config = dict(
    embed_dim=128,
    encoder_patch_size=[4, 4],
    encoder_conv_stem=False,
    text_encoder_causal=False,
    text_encoder_norm='rmsnorm',
    text_encoder_mlp_ratio=6,
    text_encoder_dropout=0.05,
    text_encoder_positions='learned',
    beta2=0.95,
    precondition_frequency=25,
    adamw_weight_decay_other_params=0.05,
)
Rows from block 3 of the image encoder of a small contrastive image-text model, named by matrix and row number. Rows with one number belong to one neuron. Each number is 128 + 24 x the weight over its row's rms, rounded and kept within 0 to 255. All counts start at 0.
Before each neuron's rows are labels from the 100 images, of 14976, where the neuron reaches its highest value: "lies over" is the class under the peak. Only what is clearly more common there than usual is listed. The data: numbers of one to four digits printed on busy colour backdrops.
# fc1: MLP up (encoder.blocks.3.mlp.fc1.weight, 960x320), inputs 0-319
# fc2: MLP down (encoder.blocks.3.mlp.fc2.weight, 320x960, transposed), outputs 0-319

lies over: digit 5
fc1.209 [126  94 114 140 143 122 137 161 149 111 133 125 110 138 155 118 112  93  95 130 123 178 110 155 102 113 143 156  94 177 143  87 146 169 168 113  96 145 147 109 140 123 164 109 162 100 118 173 166  91 123 102 133 119 115 126 158 128 118 173 144 114 126  79 127 198 136 175 137 111  92 134 150 117 128 180 146 138 123 115 112  91 129  95 168 113  94  93  90 168 106 102 157 129 136 129 100 129 148 109 157 158 139 114 154 129 151 116 124 127  56 133 131 138 128 109 140 115 167 109 145  98 135  97  95 109 142 177 133 137 148 123  87 134 198 102 176 130 178 107 131 122 117 130 104 129 113 147 106 136 137 144 134 121 132 160 141 104 157 130 139 142  91 122 116 124  94 131 140 147 116 119 153 136 136 127 132 148 138 147  96 171 117 121 118 153 116 129 141 120 144 107 153  64  98 141 125 107 143  78 185 134 149 136 156 120 149  85 136 116 101 131 112 134 109 119 151 159 155 130 141 138 115 120 129 139 110 115 158 113 163 148 119 153  99 148  72 144 134  89 133 150 146 128 109 121 145 138 162  99 129 160 161 152 145 158  96 110 108 160 148 127 140 131 140 125 114 111 155  95 122 177 119  76 156 130  85  91 143 127 149 174 120  86 122 154 131 124 143 139 135 114 144 102 122 108 143  77 130 158 132 135  95 150 155 149 104 137  98 165  97 144 111 121 149 139 143 132 139 141]
fc2.209 [ 57 113 130 121 114 126 133 133 119 166 152 102 112 114 174  68 124 119 112 127 144 154 115 150 139 105 112 125 115 120 130 134 129 112 121  93 161  97 138 121 124 149 172 149 136 119 123 110 121 125 131 160 146 103 134 162 130 153 140 129 115  79 118 168 153  94 137 125  71  98 128 171 114 112 147 116 114 112 143 119 151 123 146  89 125  88  99 127  99 140 160 115 160 108 165 127 161 120 117  95 115 147 132 111 114 120 165 152 147 138 140 111 106 135 134 112 114 165 109 140 149 119  94 128  91 140 100  95 137 136  96 110 132 122  69 107  99 112 123 110 106  87 116 148  93 132 140  78 150 119 168 161 116 159 155 106 139 123  83  94 133 138 124 162 127 129 160 163 107 137 171 119 133 140 173 112 165 122 128  76 162  90 111 106 136  81 115 132 118 122 104  91 111 151 169 141 105 126 174 140 142 126 138 125 128 110 122 135 128 104 171 111 101  93 182 136 141 115 104 152 145 174  92 112 130 132 130  67 158 155 143 137 151 127 139 133 133 139 108 131 146 132 115 116  90 129 148 116 121  81 146 126 122 139 150 183 129 127 156 166 155 156 123 131 184 147  83 126 153 105  83 114 117 153 159 156 141 123 163 117 112  82 155 146 105  86 126 115 120  83 116  68 101 145 109 144 145 144 146 127 129 108 124 107  79 167 106 146  84 131 113 125 120 136 141 131 128 125  99 121]

lies over: digit 6
fc1.102 [164 145 167 144 148 116 132 107 131 104 110 119 104 121 149 133 134 121 135 106 180 116 107 134 144 137 126 112  89 145 125 119 123  95 142 122 160 115 151 102 122 114 191 128 137 158 128 112 121 151 145 131  81  83 147 170 148 126 168 156 124 160 125 181 123 154 145 130 107 155 122 124 130 139 120 120  94 104 151  95 123 134 160 142 145 133 156 149 127 145 125 137 156  93 124 120 152  96 151 137 129 143 146  98 121 132 129 126 116 136 116 118 111 148  75 150 112 137 163 152 138  74 117 144 129 101 140 148 215 102 141 117 112 106 114 128 103 129 152 168 114  88 158 141 135 129 105  94 145 140 142 125 123 183 122 131 153 112 163 121 129 139 105  88 129 108 146 129 151  65 126 153  97 134 142 127 111  93 175 101 148 162 156 160  91 144 118 120 128 169 134 115 133 101 108 174 129  96 177 154 146 122 126 119 132 107 116 116 135 123 133 169  86 117 121 162 148 136 123 150 127 105 126 118 138 169 120 136 156 142 123 129 139 103 127 199 151  81 140  99  95 139 121 174 139 154 152  95 150  97 144 161 165 131 136 130  98 149 138 112  40 128  67 148 142 112 136 153 148 131 112 110 111  80 116 146 135 135 133 124  80  99 132 145 126 116 115 123 123 133 159 135 156 135 136  60 182 147 163 124 128 175 104 120 132 124 135 122  84 111 134 149 149 135 130 122 140 118 155 146]
fc2.102 [148 150 162 129 153 160  46 122 145 139 121 106 173 140  81 135 142 129 123 151 147 157 157 136 135 116 129 165 139 143 102 127 134 127 138 150 104 146 147  63 131 106 116 169 160 104 105 100 185 125 123 111 152 136 114 153 161 153 162 131 141 132 132 152 106 130 135 110  99 128  85  99 111 143  93 151  99 131 116 123 158  93 124 116 114 188 113 105 149 166  98 119 162  98 104 124 190 155 111 146  89 115 130 127 112  96  86 162 161 175 121 139 159 136 135 132 153 172 139 111 160 101 129  91 121 107 123 210 133 110 149 128 123 150 130 128 145  87 139 151 161 116 105 166  81 137 128 111 142 109 108 100 105 129 140 120 168 154 107 158 134 120 155 144 158 147 141 110 130 129 153 126 175 126 109 120 121 122  97 131 120 138 141 168  89 122 121 131 148 132 130 127 132 144 155 111 129  98 148 150 139 163 146 100  95 105 127 104 116 145 117 100  75 107  85 157 171 151 111  99 123 137 127  86  97 135 105 147 106 131 118 137 123 153 118 174 110  95 127  99 102 113 139 171 103  99 101  72 147 121 136 138 105 114 146 128 140 142 149 101 129  93 122  91  78 145 127 138 150 147 129 123 137 140  67 119 145 140 143 167 121 135 126  76 108 182 142 117  95  94 136 116 126 147 128 136 131 125 141 137 136 112 134 112  98 153 124 148 119 117 146 148 108 103 109 124 136 141 117 153]

lies over: digit 5
fc1.522 [116 149 120 148 121 126 131 135  97 140 124 139 131 135 198 122 147 157 119 179 136 141  67 101 130 149 117 135 125 164 129 133 119 100 124 127 111 119 150 115 136 114 138 107 165 111 147 104 101 134 138 147 165 146 145 141 115 131 146 146 132 129 110 158 114 172 139  86  99 167 103  59 128 122 111 144 174 129 113 137 172 129 129 120 122 130 135 103 104 140  93 113 130 139 181  89 145 130  70 109 107 147 152 102 162  91 125 134 138 180 117 112 122 141 106 119  96 144 162 174 129 126 131 180 138 102 183 151 126 140 162  96 121  82 129  68 168 127 144 108 115 142  91 121 154 140 152 143 113 153 110 116  94 149 158 133 125 128 148 152 159 131 140 110 145 108 127 150  91 117 118 118 157 144 144 150 132 170 133 104 107 142 145 180  94 119 155 116 101 135 133 185 112 164  92 154 121  73 121 113 118 154 120 126 162 162 103 126 161 140 130 106 107 148 121 145 167 152 155 136 132 193  85 148 145 135 144 112  65 114 136  94 130 151 123 138 116  78 105 115 126 150 139 153  81 105 144  60 145 120 148 177 105  92 165 172  89 141 139  92 110 141 121 124 128 126 151 137 149 131 155 130 134 123 142 146  87 101 160 135  98 116 144 118 115 152 132 123 113 133 128 123 128 118 115 119 153 105 134 145 138 145 147 125 125 162 113 155 128 116 155 156 139 138 137 144 126 123 159 149]
fc2.522 [111 136 154 125 130 160  89 131 133 197 119 124 147 123 149 131 155  96  99 169 138 132 126 141 159 170 100 103  76 168 157 134 146 151 157 144 145 120 135 120 124 136 116 195 143 144 131 136 127 147 147 140 108  92 137 124 150 109 143 154 153 147 152 135  79 142 135  99 159 163 110 141 123 151 100 136  99 105 173 107 143  59 107 178 117 157 141 138 125 119 113 168 168  95 133 130 170 137 100 102 135 104 113 126 165 156 172 139 143 125 114 165 107  67 139 126 142 169 106 112  96 147  97  64 153 133 119 143 115 153 135 134 154 110 113 159 161 135 133 107  76 119 124 157 117 109 138  83 110  87 127 143 109 129 109 152 128 112 142 100  98 134 163 154 102 126 122 157 164 101 143 108 154  96  96 112 127 164 160 107 123 126 106 110 130 183  92  81 141 140 107 151 133 102 126 144 128 151 140 107 122 124 160 141 136 119 139 162 144 101 145 162 146 128 133 132 157 156 124  69 150 104 106 110 160 120 128 107 135 114 133 115 182 157  85 121 110 101 124 138 114 171 145 126 103  87 136 108 173 160 142 131 174 133 143 132 131 143 172 146 128 134 129 159 135 114 124  87 126 129 124 164 142 109 117 123  94 141 130 137 143 176 164 129 114 146 104  94 121 106 119 140 150 144 102 114 130 140 168 126 135 103 155 119 113 132  89 126 140 125 158 137 161 145 108 113 154 141 128 119]

lies over: digit 5
fc1.410 [106 108  93 116 166 108 101 168 147 100 115 138 121 117 182 146 162 126 124  88  90 138 162 161 132 136 148 159 119 161  98 147 135 138 178 119 155 156  93 119 143 113 174 147 121 138 102 180 143 128 180 133 141 122 120 131  99 135 132 179 145 179 124 110 126 168 125 153 130 116  97 131 119 138 119 165 132 111 141  81 118  95 120 100 157  87  85 139 137 117 164 112 123 155 148 120 118  90 134 128 121 155 191 113 144 119 141 146 171  88  89 131 132 121 133 120 156 136 168 159 148 145 144 129 109 141 125 112 102 132 110 110 129 131 166  97 156 110  95 163 138 120 116  93 165 122 116  92 136 116 142 129 128 106 157 159 132 136 135 159 125 136 149 140 113 111  82 119 136 144 135 141 133 125 129 172 113 134 127 158 102 148 119 115 119 152 136 102 119 116 143 108 127 122 173 131 153 151  84  90 132 141  91 106 148 165 161 126 114 115 119 159 123 125  64 146 172  99 132 134 112  97 131  98 119 140 159 122 157 151 161 140 108 108  64 166 139 146 152 104 154 141 151 148 117 136 159 132 159 101 141 159 147 139 137 161 115 139 108 149 195 171 133  85 143 145 142 145 105 137  83 173 120 111 131 164  99 126 120 121 163 136  87 136 119 163 148 128 150 123 160 124 119 121 129 121 119 147 144 137 113 155  76 118 183 167 130 164  82 109 115 116 124 138 149 126 112 132 134 124]
fc2.410 [126  72 136 117 145 101 108 149 121 141 157  91  99 113 124 114 146 115 118 129 120 130 116 153 109  93  90  94  51 177 132 144  98 130  82  68 137 123 140 126 102 144 146 117  95 126  95 111 181 117  92 144 128 102 158  99 132 146 142  81 132 117 144 172 158 117 163  95 100  87 160 140 114 134 132 133 113 144 121 136 133 169 125 148 158  97 171 122 138 160 159 113 102 104 141 134 125 137 155 149 118 183 122 111 124 120 148 134 115 176  97 138 106 121 118 113 129 142 132 149 137 113 166 152  83 166 119 151 116  88 103 121 141 128 109 136 105 147 157 102 165 150 121 158  98  84 137 130 124 110 171 131 139 129 115 106 132 126 110 130 174 119  99 147 141 108 127 145  99 169 130 102 106 136 183 146 154 130 116 101 125 118 122 124 102  66  93 150 156 112 107 144 109 122 178 129 125 108 152 139 110 164 170 132  82 131 144 114  93 154 149 156 113 120 174 117 189 125 122 143 121 131 127 105 101 131 130 116 160 161 134 126 127 118 162 146 156 163 135  77 139  93 125 124 109 117 143  99 120 127 106 156 139 110 115 129 104  95 136 139 120 154 142  98 155 155 107 166 189 101 123 128 105 124 155 125 155 116 105 115 136 104 101 128 111  69 134 136 121 111 106 125 114 122 147 117 163 165 148 148 126 138 105 116 132  95 171 136 109 139 130 108  95 104 112 113 164  97 115 107]

lies over: digit 5
fc1.744 [129 103 116 142 115 180 161 117 116 127 126 133 134 137 152  45 134  66 123  80 126 142 108  97  96 146  85 143 116  99 186 116 137 118 110 136 151 112 134 129 178  94 100 130 139 119 117 122 103 142 146 122  99 113 115 152 158 178  82 144 126 143 143 132 109 130 143 139 136 137 129  88 123 125 120 184 132 117 101 153 112 140 145 135 157 158 137 148 130 120 147 134 136 165 115 114 137  88  87 184 137 111 101 146 110  78 133 138 135 138 150 122 120 156 161 142 144 102 131 149 111 124 111 131  89 130 135 134  91 139 110 135 161 118 186 137 106 118 150 116 168 170 121 154 135 114 140 122 129 130  99 124 137 117 145 139 157 106 183 135 127 109 154 112  79 103  89 129 148  96 101  87  80 138 137  84 111 106 112 156 121 145 129 142 116 128 113 114 106 148 136 110 129 139 118 159 156 144 146 105 124 108 100 127  75 103 164 135 144 140 149 159 146  87 136 138 148 138 152 160 110 108  90 129 134 166 181 128 137 102 108 147 142 127 170 154 150 127 138 121 134 110 122 171  86 150 164 123 131 114 157 171 135 124 139 141 128 133 124 110 122 148 131  63 112 146 139 104 127 156 118 135  94  95 155 151 110 141 186 147  91 153 145 114  94  82 127 106 166 125 164 141 121 146 134 143 103 142 118 118 116 148 156 122 117 147 142 190 158 130 126  92 129  89 160 108 129 163 141 151]
fc2.744 [149 108  85 143 110 115 108 152 113 162 162 121  66 154 128 113 130  83 133 126 143 101  92 123 104 167 208 145 150 159 115 112 139 140 118 147 129 133 133 102 135 141 177  90 180 146 114 114 169 140 101 106 130  96 105 119  59 134 113 149 100 155 159 129 118 134 140 150 158 140 108 133  97 109  97 118 100 106 141 125 118 104 101 128  98 198 150 134 144 145 120 113 145 110 143 136 134 138 113  92 163  92  81 166 156 136 132 184 136 173 157 157 128 133  95 136 148 129 163  84 126 137 169 119 123 106 143 127 113 131 144 136 121 135 133 130 142 143 147 160 137 113 133 115 139 128 156 147 123 126 114 141 121 148 151 147 138 110  92 118 132 140 122 140 160 104  83 133 149  92 115 131 123 143 150 123 114  93 146 160 135 154 103 123  95  99 121 137  48 121 119 117 143 119 168 159 124 134 122 137 115 142 124 115 111 144 141 130 116 137 124 136 158 142 171 128 160 131 177  49 129 128 164 123 113 173 113 137 136  84  79  84 139 118  97 127 105  72 136 133 110 144 133 156 119 112 128 126 134 154  56 127 186 138 151 127 125 130 107 103 105 127 154 118 145 114 131 131  87 159 173 129 126 146 127 126 126 136 131 118 111 100 131 135 152  97 145 102 115 133 118 144 139 130 119 153 158 108 167 100 100 109  94 154 141 157  98 116 133  96  96 115 137 130 127 164 140 129 118 148]

lies over: digit 2
fc1.292 [130 106 123 130 142 138 139  71 112 101 104 168 137 115 117 110 143 144 136 119 125  96 124 148 140 122 172 111 104 122  96 147 145 112 102 165  93 125 135 106 143 125 139 169 115 164 153 148 124 112 107 121 129 116  67 172 201 145 135 157  76 143 160 128 153 106 109 138 112 103 146 118 109 132  99 158 114 105 146  83  99 149 123 141  75 126 141 158 105  93 131 109 121 105 119 157 104 140  87 133 105 157 173 119 112 137 136 130 155 112 133 167 127 178 135 126 163 138 114 140 110 118 110 102 160 117 162 141 165 122 116 137 167 103 142 132 122 121 171 141 106 153 142 119 136  87 113  99 132 132  82 182 192 153 151 119 146 109 121 149 151 135 118 121  86 143 140 106 129 108 154  98  99 167 155  68 120  85 137 105 119 121  92 128 112 144 120 131 120 115  79  92 122  98  73 110 160 123 168 135 134  93 153 151 117 156 135 130 135 158 132 145  84 127 114 137 120 121 109  93 138  90 171 104 105 155 155 175 149 182 117 111 157 139 135 145 118 116 120  97 150 123 148  71 140 155 151 110 101 153 121 147 157 150 111 137 139 148 119 165 123 124 132 156 147 142 132 167 125 135 166 135 117 139 131 137 117 136 120 123 125 157 123  86  83 111 114 117 132 134 166 165 125 126 108 158 124  82 128 124 142 128 102 128 149 167 100 144 157 118 120 167 126 116 114 150 166 113 143 108]
fc2.292 [126 139 133 122 113 139 125 110 115 133 167 145 132 102 129 159 102 178 106 132 123 126 122 135 101  95 190 128 111  94 200 123 144 127 121  93 155 134 100  72  92 138 151 176 152 119 137 156 154  92 141 138 100  75 118 183 138 137 108 169 146 120 150 126 108 143 108 141 128 158 127 117 101 142 113 152 136 112 123 157 106 109 116 104 145 145 158 166 164 111 102  97 168 109 142 140  93 130  83 107 121  85 145 163 144 128 183 104 143 153 173 109 138  72 125  78 124 133 127 109 146 126 138 101 140 130 163 160 149 153 144  94 137 124 133 134 137 118 100 144  86 132 135 131 106 110 103 117 112 166 160 131 138  68 154 116 149 124 140 157 152 119 117 120 104 107 140 107  56 123 109 114  84 110 103 109 172 111 144 100  41 107 130 119 141 142 147 173  92 136 125 120 115 130 111 114  91 125 168 160 122 161 136 134 142 125 109 107 174 109 149 111 113 110 144 156 127 110 122 139 144 131 120 177 117 158 115 119 127 155 132 105  88 142 122 143 122 145 164 148 140 145 154 129 145 129 132 167 145 139 139  90 151 110 114 139 132 142 138 119 125 128 134 115 137 184 108 121 119 131 141 107 129 105 141 144 170 127 143 109  95 137 145  86 121 130 138 167 135 158 120 176  98 114  74 128 139 146 154 147 151 103 114 117 110 107 104 146  96 135  89 156 114 147 121 120 162 120 113 129]

lies over: digit 6
fc1.132 [114 124 148 185 128  96 111 137 161  93 106 116  95 145  91 140 146 106 125 103 128 128 112 118 129 123 134 113 140  75 104 144 188 129 165  77 108 120 124 115 155 132 146 111 141 139 141  51 112 162 137 135 101  84 128 128 115 109 140 177 124 141 163 123 123 128 128 132 122 124 113 105 109 134 124 134  79 117  74 106 131 133 187 130 107 105 166 152 126 120 142 113 106 143 127 113 124 143 166 148 122 136 101 124 142 150 123 136 105 157 115 114 147 150  86 134 153 137 142 136 137 105 102  75 119 120 126 140 135  99 129 120 121  71  91 161 128 117 175 166 123  76 175 148 143 157  89 118 152 142 149  96 133 147 139 103 141 113 145 110 144 134 114  90 148 107 137 123 125 119 143 113 135 138 124 122  98 101 118 169 195 147 124 146 150 169 121 130 155 137  98  72 153 145 103 159 183 115 141 110 137 142 141 124 121 108 133 145 107 134 158 131 130 121 153 126 168 155 121 160 139 120 156 150 133 166 107 159  92 118 107 119 136 118 124 160 137 130 133  91 163 108 114 146 101 137  83 130 140  91 116 141 127 158 124 134 127 136 104  82  36 131  94 152 120 122 134 121 113 109 114 117 108 117  91 162 170 126  95 121 126  98 142 127 113 115 128 111 116 119 117  79 163 100 127 106 176 103 190 167  94 150 119 115 160  96 125 160 108 100 113 129 131 124 114 113 130 146 108 132]
fc2.132 [161 118 119 153  99 160  87 128 129 124 148 101 127 130 104 101 128 102 118 140 128 146 144 151 140 103 127 143 139 164 127 121 105 187 118 166 102 135 120 155  99 127 127 159 113 142 126 145 171 114 136 106 140 130 145 154 125 149 158 102 110 117  79  99 157 114 141 139 143 137 147 137 109 158 130 122 168 125 113 173 147 124 153 126 130 162  97 112 137 118  90  76 143 100 121 145 168 124 166 165  99 126 172 125 100 127  89 162 157 141  87 126 103 149  61 175 152  97 104 127 112  98 153  92  88 120 165 156 149 123 128 120 118 151 131  91  95 114  99 119 157 125 125 174 152 124  74 128 143  95 150 105  86 136 129 114 145 146  82 116 145 125 151 142 145  98  87 109 119 107 126 129 128 165 155 162 131 159  70 122 113 168 157 123  94 106 115 140 105 151 122 136 110 130 131 152  63 126 138 107  99 137 118 121 109  67 135 122 130 121 174 117 111 133 156 157 160 161 158 148 124  80 132 141 117 114 106 114 116 158  94 159 124 165 130 145 140 108 145 114 120 148 138 125 164 123 110  77 134 144 162 106 109 121 120 127 117 119  88 115 134 113 113  82 132 169 125 148 134 173 158 134 160 119  89 125 179 111 130 123  96  76 114 135 116 165 119 127 102 116 108 129 143 125 126  94 125 156 131 102 123 103 171 100 143 161 131 100 134 112 126 157 158 134 107 112 143 108 153 100]

lies over: digit 2
fc1.352 [131 131 109 112 163 145 133 110 123 108 142 153 100  77 194 154 103 158 109 130  95 103 164 122 108 119 130 116 101 124 144  72 116 156 105 121 112 141 118 139  83 104 124 135 132 131 114 119  99 139 154 139  91 108 117 132 163 146 189 130 123 141 131 154 141 140 104  95 104 158 115 142 137 110 151 133 138  82 192 122 112  77 163 151 140 153 116 133 117 124 127 141 155  80 134 103 151 108 135 146 114 151 157 136 135 132 164 127 130 131 121 130 129 139 138 137 116 161 174 131 118 106 120 146 111  53 140 155 181 113 143 120 119 100 109  97 134 139 173 120 100 121 158 111 141 120 131 117 146 139 127 148 143 132 147 124 168 126 152 175 141 134 148 101 146 144 167 106 163  30  99 148 123 137 172 124 149 103 157  93 156 132 139 147  70 164 126  92 129 145 126 167 124  84 118 140 148 122 135 127 119 107 135 125 147 108 116 118 132 146 146 124 101 151 117 150 149  74 104 163 125 114 136  80 125 122 150 100 107 150 122 101 161 102 134 157 125  91 139 113 122 141 129 165  97 159 146 138 129 122 147 128 154 175 135 151 137 179 140 156  85 159 138 112 175 157 154 148 132 124 108 134 128 108 144 137 102 133 118 123  91 122 144 123 110  98 109 118 120 108 179 135 111 141 133  78 134 156 134  83 153 113 116 128 123 112 127 101 112 101 151 158 141 159 166 114 151  98 106 160]
fc2.352 [150 157 135 112 128 148  66 142 130 120 133 112 120 103  64  96 154 160  96 136 144 158 154 173 134  96 122 149 130 126 107  98 121 141 143 135 134 136 132 140 135 107 128 156 115  96 108  97 173 106 125 141 149 140  98 159 140 137 124 116 146 140 135 190 135 140 135  87 115 132 156 117 129 150  96 150 150 119 125 154 142  96 105 123 133 177 150 171 141 139 107 118 131 139 113 147 153 189  81 136 136 111 144 116  88 135  80 121 130 161 137 112 144 111 143  97 147 221  72 116 158 109 140  80 143  87 128 179 151  86 158 102 127 149 135 146 127 114 125 124 106  90 121 162  71 109 130 117 132  91  94  92 118 107  98 129 170 153 102 115 154 117 147 120 122 150 124 125  98 153 143  92 118 146 105  96 119 145 102 128  97 179 143 161 100 113 131 154 129 135 102 145 138 171  98  99 126 134 118 139 133 168 132  90  90  98 159 116 134 142 102 100  99 141  77 131 150 159 132 100 107 114 106 113 116 144 138 144 161 178 140 125 140 153 102 171 109 122 111  98 130 114 143 133 126  90 138 121 156 129 132 113  94 137 160 112 129 122 139 138 109 116 128  84  87 133 127 137 132 130 162 142 112 119 125 131 140 143 100 138 126 164 141  97 124 148 143 122 111 116 129 110 128 136 151 183 129 133 119 142 171 107  88 133 127 137 160 126 129 145 165 132 141 107 157 114  74 150  89 145]

lies over: digit 5
fc1.279 [163 153 170 154 138  96 171 131 120 102 112 111  99 102 163 143 116 139 156 174 153 140 158 126 111 121 154 144  94 160 125 113 113 105 115 129 126 159 134  99 137 141 118 112 152 112 134  83 112 131 143 114  94 109 128 124 114 163 150 135 134 174 138 146 163 107 156 129 107 178 110  89 142 133 149 112 165 137 152 103 150 134 140 135 123 141 127 132 111 160 134 133 157  98 160 102 122 125  96 139 166 122  99 152 118 141 104 139 124 204 130 113 121 172  90 120  96 115 156 119 162 140  81 160 148 101 114 115 203 106 131 139 130 127 102 109 107 153 145 130  98 108 162 135 156 121 124 116 121 134 102 160 141 151 137 145 125 132 126 150 152 180 114 121 100 138 147 178 162 110 125 125 125 118 134 119 105 111 129 100 128 127  99 119  57 139 108 146 160 157 118 143 133 123  67 140  98 114 146 120 167  91 112  80  94 137 103 116 151 111 125 127  99 152 112 166 121 128  99 126  96 114 146  99 134 130 115 145 134 101  98 130 140 105  79 140 131  82 146 122 121 152 131 174 141 119  96 101 110 105 127 153 149 147  96 139 128 141 150  92 102 121  83 146 161 125 116 121 156 115 103 148 117  87 105 146 148 112 118 147 142  69 143 141 104 116 146 145 130  88 161 125 171 114 119  93 143 143 148 136 169 152 128 134 108 173 152 100 119  87 106  82 130 130 161  72 105 102 146 124]
fc2.279 [ 87 169 131 149 162 155  68 126 145 127 110 108 206 146 102 100 164 142 123 183 123 145 165 136 134 162 164 176 148 160 117 159 134 137 155 151 111 132 102 132 143 107 103 127 156  77 103 140 132 139 103 126 150 125 120 157 167 151 127  94 155 121 132 145 105 135 156 131 106 117 111 133 131  90  78 151 106 135 135 118 138 108  90 146 133 181  90 119 147 160 108 142 156 118 129 141 143 156 103 150 153 172 127 147 133 116 111 147 133 113 119 131 155 140 136 126 150 103 145 137 147  99 121 118 145  84 150 160 116 126 176 112 136 129  97 145 148 131 152  98 133 108 149 130 115 124 116 127 192 132  99 100 112 107 131 109 149 177 115 141 132 114 145 109  91 119 118 127 131 121  94  99 153 102 105 130 104 107 102 135 116 111 146 194 112  97 121 103 117 131 115 167  99 118 120 113 119  98 143 139 143 136  87 108  97 103 108 137 112 182 119  91 124  86 113 170 150 146  76 125  97  78 141 141 116 108  60 108  66 147 176 112 150 129 111 171 119 133 128 115  92  96 127 149 141 123 123 128 137 115 159 115 102 131 147 171 104 127 139  88  97 128 121 142  86 117 131 130 114 115 142 148 133 118  83 120 179 146 147 146 118 120 123 117 120 154 130 116 130 135 123  57 112 104 140 130 128 102 118 121 121 133 106  97 125 147 133  93 159 140 144 122 124 121 123 152  97 168 142 132]

lies over: digit 5
fc1.460 [148 159 144 160 136 117 116 106  97 111  99 102 119 108 151 155 117 170 146 158 128 128 158  98 139 164 155 124  94 155 111 116 128 127 129 119 111 138 164 120 130 126 121 133 163 114 143 100 112 119 170 126  99  59 143 146 102 142 134 137 141 134 132 132 135 145 169 113 112 144 127 127 146 129 108  96 145 124 149 114 161 114 117 142 137 123 135 152 132 127 122 133 154  96 144 113 153 133  81 135 189 145  78 138 125 152 105  96  88 139 134  90 139 161 113 124  97 126 154 149 153 120  94 139 117 110 107 134 194 100 151 175 154  95 102  92  87 136 180 118 135 126 173 156 116 126 106 140 130 114 142 158 110 156 132 147 131  94 123 146 127 191  98 121 105 126 135 185 141 158  91 110 142  95 135 136 115 128 145  87 119 148 117 134  71 150 102 140 135 149 128 156 155 125  85 132  97 125 155  96 136 134  94  58 132 106  97 142 116 151 152 113  97 130 139 149 144 125 100 158 126  91 130  97 133 113 146 143 140 127  81 111 157 105  97 135 122 119 110 123 126 139 138 171 109 139 119 139 112 111 125 123 127 174  82 132 142 148 134  83  93 130  74 145 152 114  62 138 138 114 113 131 135  90 101 128 138 106 125 130 143  93 124 169  72 136 152 124 131  99 141 147 178 136 138 117 146 135 139 133 122 155 143 103 115 143 116  79 120  94 121 104  90 163 182  87 104 143 150 128]
fc2.460 [137 141 149 150 141 148  66 159 170 122 114 115 216 146 128 119 146 119 110 170 167 158 148 140 162 149 151 212 126 112  77 169 127 132 156 122 107 162 103 113 115 101  99 129 159  95 102  96 112 161  94 108 168 153  75 139 162 149 139 111 134 136 139 137 121 129 158 151 103 123  98 127 112 122 105 144 117 153 140  95 131 116  99 151 133 165  83 126 133 154  94 126 141 108 113 116 120 133  84 150 177 177 123 152 143  96  95 127 161 118 119 125 148 149 142 130 149 138 140  99 177  71 112 137 127 119 129 159 115 135 134 124 111 133  96 108 128 135 122 105 138 104 142 112 134 129 146 115 172 142 104 100 125 103 121 111 144 173 135 145  95 121 174 119 131 122 144 140 111 104 141 108 151 125 116 134  79 126 124 134 103 130 176 138  96  97 144 100 147 129 140 182 124 135 155  97 129 102 160 119 137 109 111 127  90 108 145 135 100 174 142  96 122 105  90 140 155 148 101 120 108 106 113 122  87 128 102 147 122 148 173 113 142 126 122 142 147 153 143 107 101 101 113 163 147 115 130 123 158 100 124 102  98 159 152 145 133 113 156 101  91 132 131 141 116  85 138 118 112 158 128 160 144 132  64 162 189 122 116 127 139 119 149 141 133 140 144 104 124 122 121  82 124 129 140 135 128 117 125 127 157 138  96  83 137 162 159  93 116 137 118 139 121 105 119 159 132 152 142 167]